config.yaml
weight_standardization: false
block: "plain"
cautious_weight_decay: true
Rows from block 5, named by matrix and row number. Each number is 50 + 10 x the weight over its row's rms, rounded and kept within 0 to 99. All counts start at 0. After the name is the row's rms in percent of the matrix's.
# conv: 3x3 conv (model.mid.1.conv.weight, 144x144x3x3), inputs 84-97, a 3x3 kernel for each
conv.103 019:60 54 52 66 63 53 82 71 64 64 64 60 53 50 50 45 48 48 50 50 50 50 50 50 50 50 50 57 52 52 47 47 53 53 44 54 42 47 41 51 46 35 54 46 42 50 50 50 45 47 52 48 43 51 53 53 51 56 58 52 54 57 64 50 50 50 50 50 50 50 50 50 53 56 53 49 54 50 47 48 52 52 47 35 51 53 49 65 68 50 57 51 56 56 50 51 52 45 46 50 50 50 50 50 50 50 50 50 51 52 80 38 45 51 45 33 51 50 50 50 50 50 50 50 50 50
conv.104 081:56 59 46 51 70 34 40 63 51 50 51 44 53 39 35 61 51 43 50 50 50 50 50 50 50 50 50 49 52 58 46 42 47 54 52 58 48 65 47 58 49 42 49 46 50 46 54 78 46 55 41 50 47 46 42 49 47 47 51 43 51 49 54 50 52 50 50 51 51 50 50 50 53 39 50 51 39 49 49 36 49 80 39 57 52 46 41 00 54 47 48 45 41 51 46 35 48 46 44 50 51 51 50 50 50 50 50 50 60 60 52 39 40 58 51 50 54 50 50 50 50 50 50 50 50 50
conv.105 034:57 53 37 63 57 50 60 52 51 74 56 50 54 42 19 51 47 51 50 50 50 50 50 50 50 50 50 42 41 51 36 40 50 46 39 49 48 46 46 53 52 50 49 46 44 50 56 54 50 50 49 49 49 50 51 76 55 55 55 53 50 61 70 50 50 50 50 50 50 50 50 50 64 66 53 53 55 52 56 57 58 48 46 32 48 49 36 48 48 47 53 57 59 48 48 42 41 44 43 51 50 50 50 50 50 50 50 50 55 43 40 49 46 45 51 44 47 50 50 50 50 50 50 50 50 50
conv.106 087:39 23 51 49 52 44 55 44 44 52 56 45 49 18 37 50 49 55 50 50 50 50 50 50 50 50 50 51 50 54 54 48 83 54 69 44 46 33 43 51 71 50 51 54 52 56 51 33 50 46 29 53 49 40 45 49 45 55 49 35 51 51 49 50 50 50 50 50 50 50 50 50 49 47 37 45 54 40 49 52 49 30 44 48 40 30 45 44 51 53 28 52 47 47 50 40 50 55 65 50 50 50 50 50 50 50 50 50 05 41 45 28 50 16 47 46 36 50 50 50 50 50 50 50 50 50
conv.107 021:50 49 51 52 49 49 65 65 56 62 64 58 49 43 47 54 51 59 50 50 50 50 50 50 50 50 50 51 52 51 47 48 49 40 43 48 47 48 43 50 49 45 55 49 49 51 51 52 50 48 53 52 50 57 46 49 45 43 47 49 38 42 51 50 50 50 50 50 50 50 50 50 56 55 52 57 58 55 58 62 63 46 37 27 25 23 29 40 36 34 52 55 67 54 67 54 56 63 55 50 50 50 50 50 50 50 50 50 55 57 66 44 54 54 52 48 49 50 50 50 50 50 50 50 50 50
conv.108 097:53 34 50 41 22 64 48 51 43 51 48 50 57 40 47 52 51 45 50 50 50 50 50 50 50 50 50 50 65 51 52 59 52 51 56 44 37 49 50 50 51 00 40 45 41 42 53 50 43 58 45 40 49 48 18 42 41 45 04 51 45 48 54 50 50 50 50 50 50 50 50 50 49 48 57 57 42 39 52 54 52 54 53 41 48 55 30 43 38 49 49 44 48 39 43 45 47 52 30 50 50 51 50 50 50 50 50 50 49 46 48 44 32 47 66 38 43 50 50 50 50 50 50 50 50 50
conv.109 088:46 52 39 51 45 44 31 49 42 51 50 50 49 49 57 49 43 45 50 50 50 50 50 50 50 50 50 45 39 49 42 45 44 48 51 44 39 38 46 68 00 50 52 35 48 42 36 49 39 49 50 60 50 49 44 48 52 48 40 54 49 13 54 50 50 50 50 50 50 50 50 50 46 57 48 36 48 42 49 46 45 43 49 59 41 48 54 50 51 46 48 46 46 50 35 39 37 61 52 50 50 51 50 50 50 50 50 50 44 50 49 60 47 55 38 56 45 50 50 50 50 50 50 50 50 50
conv.110 085:54 56 49 40 52 78 46 47 48 63 54 44 50 52 53 49 33 51 50 50 50 50 50 50 50 50 50 51 52 49 46 50 51 54 56 53 57 54 46 46 47 47 44 41 45 48 47 56 81 40 59 69 35 69 44 53 55 51 60 47 49 91 50 50 50 50 50 50 50 50 50 50 55 58 59 59 65 54 48 57 72 47 47 49 45 70 50 39 43 17 53 52 52 51 48 44 50 45 51 50 50 50 50 50 50 50 51 50 43 43 44 50 29 31 76 54 66 50 50 50 50 50 50 50 50 50
conv.111 017:40 42 57 44 41 57 58 60 78 52 53 41 55 57 51 61 59 61 50 50 50 50 50 50 50 50 50 38 45 53 39 43 42 48 39 47 41 39 42 47 38 45 42 43 44 47 49 48 40 43 31 39 43 46 51 54 59 52 56 56 52 53 58 50 50 50 50 50 50 50 50 50 48 40 15 47 24 37 49 53 51 56 46 37 51 48 47 53 51 48 48 57 43 54 55 49 57 59 51 50 49 50 50 49 50 50 50 50 43 43 36 43 52 43 41 45 46 50 50 50 50 50 50 50 50 50
conv.112 101:81 53 01 43 45 66 52 51 48 43 46 51 38 51 31 14 29 24 50 50 50 50 50 50 50 50 50 54 49 48 59 53 47 52 52 51 66 60 57 58 49 45 56 52 35 58 50 53 75 52 54 51 57 40 99 64 56 57 51 54 81 52 58 50 50 50 50 50 50 50 50 50 52 55 55 54 54 38 40 43 46 59 67 54 68 58 50 45 38 67 47 36 45 39 34 34 19 23 28 50 50 50 50 50 50 50 50 50 54 50 51 60 31 47 52 44 53 50 50 50 50 50 50 50 50 50
conv.113 092:08 54 51 43 55 51 42 41 48 51 58 50 50 50 51 64 54 51 50 50 50 50 50 50 50 50 50 50 51 52 50 52 56 55 65 47 74 15 35 34 40 47 51 45 59 57 78 52 62 62 47 50 51 48 61 63 58 52 44 60 49 57 53 50 50 50 50 50 50 49 50 50 44 51 52 44 48 49 45 42 42 40 17 36 48 53 53 59 62 57 52 50 67 48 31 70 53 39 49 50 50 49 50 50 50 50 50 50 53 46 50 49 54 50 36 74 52 50 50 50 50 50 50 50 50 50
conv.114 160:49 51 79 51 51 49 53 50 47 66 47 50 54 60 70 43 49 34 50 50 50 50 50 50 50 50 50 53 52 48 40 39 49 45 52 50 49 44 47 50 30 53 47 45 60 61 52 57 49 42 50 49 45 50 49 52 54 50 51 76 46 50 57 50 50 50 50 50 50 50 50 50 50 64 71 69 59 49 49 50 47 42 44 53 32 39 46 49 47 46 26 54 65 51 50 50 49 51 51 50 50 52 50 50 50 50 50 50 54 60 48 67 67 43 89 59 48 50 50 50 50 50 50 50 50 50
conv.115 166:52 57 48 51 50 53 57 49 51 52 61 52 40 50 49 35 50 43 50 50 50 50 50 50 50 50 50 44 44 50 46 58 50 51 52 55 90 85 90 49 59 56 47 49 47 48 51 53 49 49 50 51 49 47 51 55 55 33 41 45 50 47 48 50 50 50 50 50 50 50 50 50 56 49 50 50 47 48 44 51 52 42 38 44 47 51 49 50 62 60 38 41 44 37 37 34 46 46 49 49 49 50 50 50 50 48 50 50 54 49 50 43 33 48 60 48 54 50 50 50 50 50 50 50 50 50
conv.116 094:72 48 43 55 53 52 49 59 38 60 50 51 75 57 35 84 99 49 50 50 50 50 50 50 50 50 50 60 52 54 68 79 22 55 53 45 57 44 39 41 47 46 49 50 51 51 47 62 69 49 46 39 30 43 49 48 51 48 46 53 40 47 58 50 50 50 50 50 50 50 50 50 55 44 36 99 99 52 60 61 49 31 34 42 36 28 23 47 26 48 53 49 51 07 34 39 49 47 32 50 50 51 50 50 50 50 50 50 63 50 54 68 45 57 40 09 55 50 50 50 50 50 50 50 50 50
conv.117 090:61 48 48 55 44 50 73 49 52 49 37 42 55 50 53 52 49 48 50 50 50 50 50 50 50 50 50 36 67 39 53 66 77 48 54 61 48 45 47 60 69 56 56 56 51 53 53 42 40 52 46 48 56 59 48 44 48 49 50 48 51 49 50 50 50 50 50 50 50 50 50 50 67 63 60 53 51 48 55 34 32 05 45 48 51 45 35 49 50 30 36 29 40 49 51 45 53 50 45 50 50 50 50 50 50 50 50 50 46 77 39 39 50 20 34 17 38 50 50 50 50 50 50 50 50 50
conv.118 085:56 39 61 55 44 51 34 38 46 53 50 50 65 55 41 46 13 44 50 50 50 50 50 50 51 50 50 66 59 50 56 58 58 53 99 97 34 53 23 43 57 55 52 50 54 52 50 50 49 50 47 48 45 50 51 58 51 49 54 56 52 60 51 50 50 50 50 50 50 50 49 50 46 49 47 11 48 48 55 53 51 50 56 49 53 54 56 48 99 31 55 51 46 56 50 29 49 56 43 49 48 49 50 50 50 50 50 49 47 52 48 49 78 46 72 69 45 50 50 50 50 50 50 50 50 50
conv.119 026:38 50 57 44 36 55 59 48 49 51 54 53 51 53 58 55 67 60 50 50 50 50 50 50 50 50 50 60 49 51 47 50 44 50 44 49 50 50 49 49 53 48 52 62 47 51 51 50 51 51 41 51 50 49 53 50 62 52 53 62 52 66 60 50 50 50 50 50 50 50 50 50 50 44 29 46 42 37 47 53 50 50 52 46 51 58 71 54 57 58 45 55 47 46 57 52 49 50 48 50 50 50 50 50 50 50 50 50 69 52 48 44 47 48 49 42 44 50 50 50 50 50 50 50 50 50
conv.120 013:49 56 57 55 53 56 55 59 53 57 52 46 51 50 51 54 52 62 50 50 50 50 50 50 50 50 50 44 48 48 31 50 44 45 51 46 50 49 45 45 49 50 51 49 49 54 64 56 53 63 52 54 55 52 51 53 53 51 53 46 50 53 52 50 50 50 50 50 50 50 50 50 46 48 24 45 40 30 32 36 42 53 57 49 51 79 60 57 65 62 46 39 40 57 45 50 51 49 51 50 50 50 50 50 50 50 50 50 47 53 45 50 50 44 52 59 52 50 50 50 50 50 50 50 50 50
conv.121 037:44 50 48 58 50 42 48 54 44 41 40 42 42 49 45 40 40 47 50 50 50 50 50 50 50 50 50 43 49 49 39 43 38 49 58 35 41 48 46 32 45 50 55 55 50 56 53 57 49 63 62 52 56 63 57 50 52 49 40 47 51 47 43 50 50 50 50 50 50 50 51 50 43 41 43 31 46 45 33 18 47 56 53 47 59 68 58 52 52 60 48 37 46 57 43 60 48 48 55 51 50 50 52 51 50 52 51 50 74 57 63 65 61 54 46 65 60 50 50 50 50 50 50 50 50 50
conv.122 088:56 54 40 68 72 77 48 55 26 48 46 50 37 42 50 47 45 52 50 50 50 50 50 50 50 50 50 51 54 56 53 49 49 51 36 49 50 51 55 69 56 49 99 33 47 50 52 45 99 50 47 99 49 49 48 48 51 47 49 37 44 48 56 50 50 50 50 50 50 50 50 50 51 50 51 18 47 41 47 50 48 99 57 55 42 56 51 46 49 41 45 54 53 56 27 50 32 51 48 50 50 50 50 50 50 50 50 50 64 36 50 47 36 52 52 38 50 50 50 50 50 50 50 50 50 50
conv.123 171:50 47 42 48 52 48 66 66 70 61 91 51 70 86 51 53 49 50 50 50 50 50 50 50 50 50 50 49 38 50 48 45 50 49 52 57 60 49 49 64 50 62 50 48 55 49 45 55 51 51 61 50 51 50 49 54 51 44 55 57 47 59 63 50 50 50 50 50 50 50 50 50 51 67 62 54 63 51 50 43 36 44 48 33 53 44 10 50 47 34 61 64 52 58 62 60 67 53 55 51 51 50 50 50 50 50 50 50 45 58 50 47 52 52 59 58 54 50 50 50 50 50 50 50 50 50
conv.124 014:47 56 56 57 56 56 53 60 54 55 50 39 51 48 48 49 47 59 50 50 50 50 50 50 50 50 50 47 52 51 35 50 44 47 57 47 47 49 46 44 50 51 55 51 50 56 65 60 53 64 58 58 59 57 53 54 52 52 50 46 51 52 50 50 50 50 50 50 50 50 50 50 45 46 29 45 42 38 24 33 42 54 59 49 51 82 57 57 66 62 47 33 37 53 43 51 54 49 51 50 50 50 50 50 50 50 50 50 50 53 47 53 54 46 48 71 61 50 50 50 50 50 50 50 50 50
conv.125 019:45 47 55 37 44 55 54 43 50 52 53 50 52 51 52 56 62 57 50 50 50 50 50 50 50 50 50 52 46 48 47 50 44 49 43 46 48 45 47 45 50 48 51 57 49 49 50 50 50 50 44 49 48 47 53 51 58 52 52 55 54 58 58 50 50 50 50 50 50 50 50 50 47 40 38 48 41 39 50 52 48 52 50 49 52 60 61 62 62 62 50 53 44 47 56 53 50 58 51 50 50 50 50 50 50 50 50 50 49 52 48 43 47 43 47 41 43 50 50 50 50 50 50 50 50 50
conv.126 157:43 49 48 52 55 53 51 50 53 25 59 55 18 32 49 88 53 53 50 50 49 50 50 50 50 50 50 49 54 51 55 56 67 49 52 49 52 56 50 52 49 40 50 46 49 51 49 47 47 50 49 52 47 47 00 33 51 44 37 50 50 51 55 50 50 50 50 50 50 50 50 50 38 47 48 49 54 50 52 43 35 60 47 42 53 55 50 51 47 46 52 48 42 59 51 50 51 50 48 50 50 50 50 50 50 50 50 50 34 46 53 59 54 49 57 73 57 50 50 50 50 50 50 50 50 50
conv.127 091:48 42 39 59 55 57 57 61 45 34 50 56 39 51 57 56 64 52 50 50 50 50 50 50 50 50 50 50 49 51 52 45 55 56 49 41 50 51 52 51 35 47 54 52 65 48 43 50 58 49 48 57 53 50 50 50 53 52 48 44 56 50 54 50 50 50 50 50 50 50 50 50 47 49 65 49 50 36 51 51 50 36 37 46 54 55 31 50 51 28 64 54 51 50 39 63 48 49 40 50 50 50 50 50 51 50 50 50 42 40 43 43 37 48 50 62 69 50 50 50 50 50 50 50 50 50
conv.128 089:39 25 62 39 19 51 51 25 36 41 56 39 51 51 40 51 50 56 50 50 50 50 50 50 50 50 50 50 49 46 49 45 46 34 46 68 51 55 38 44 50 67 75 29 90 49 50 49 45 57 47 49 70 49 41 51 49 49 48 50 61 16 44 50 50 50 50 50 50 50 50 50 61 53 48 53 63 48 51 48 50 43 61 61 10 51 60 36 54 51 48 53 53 49 75 53 50 51 56 50 50 50 50 50 50 50 50 50 50 47 53 54 49 56 31 59 51 50 50 50 50 50 50 50 50 50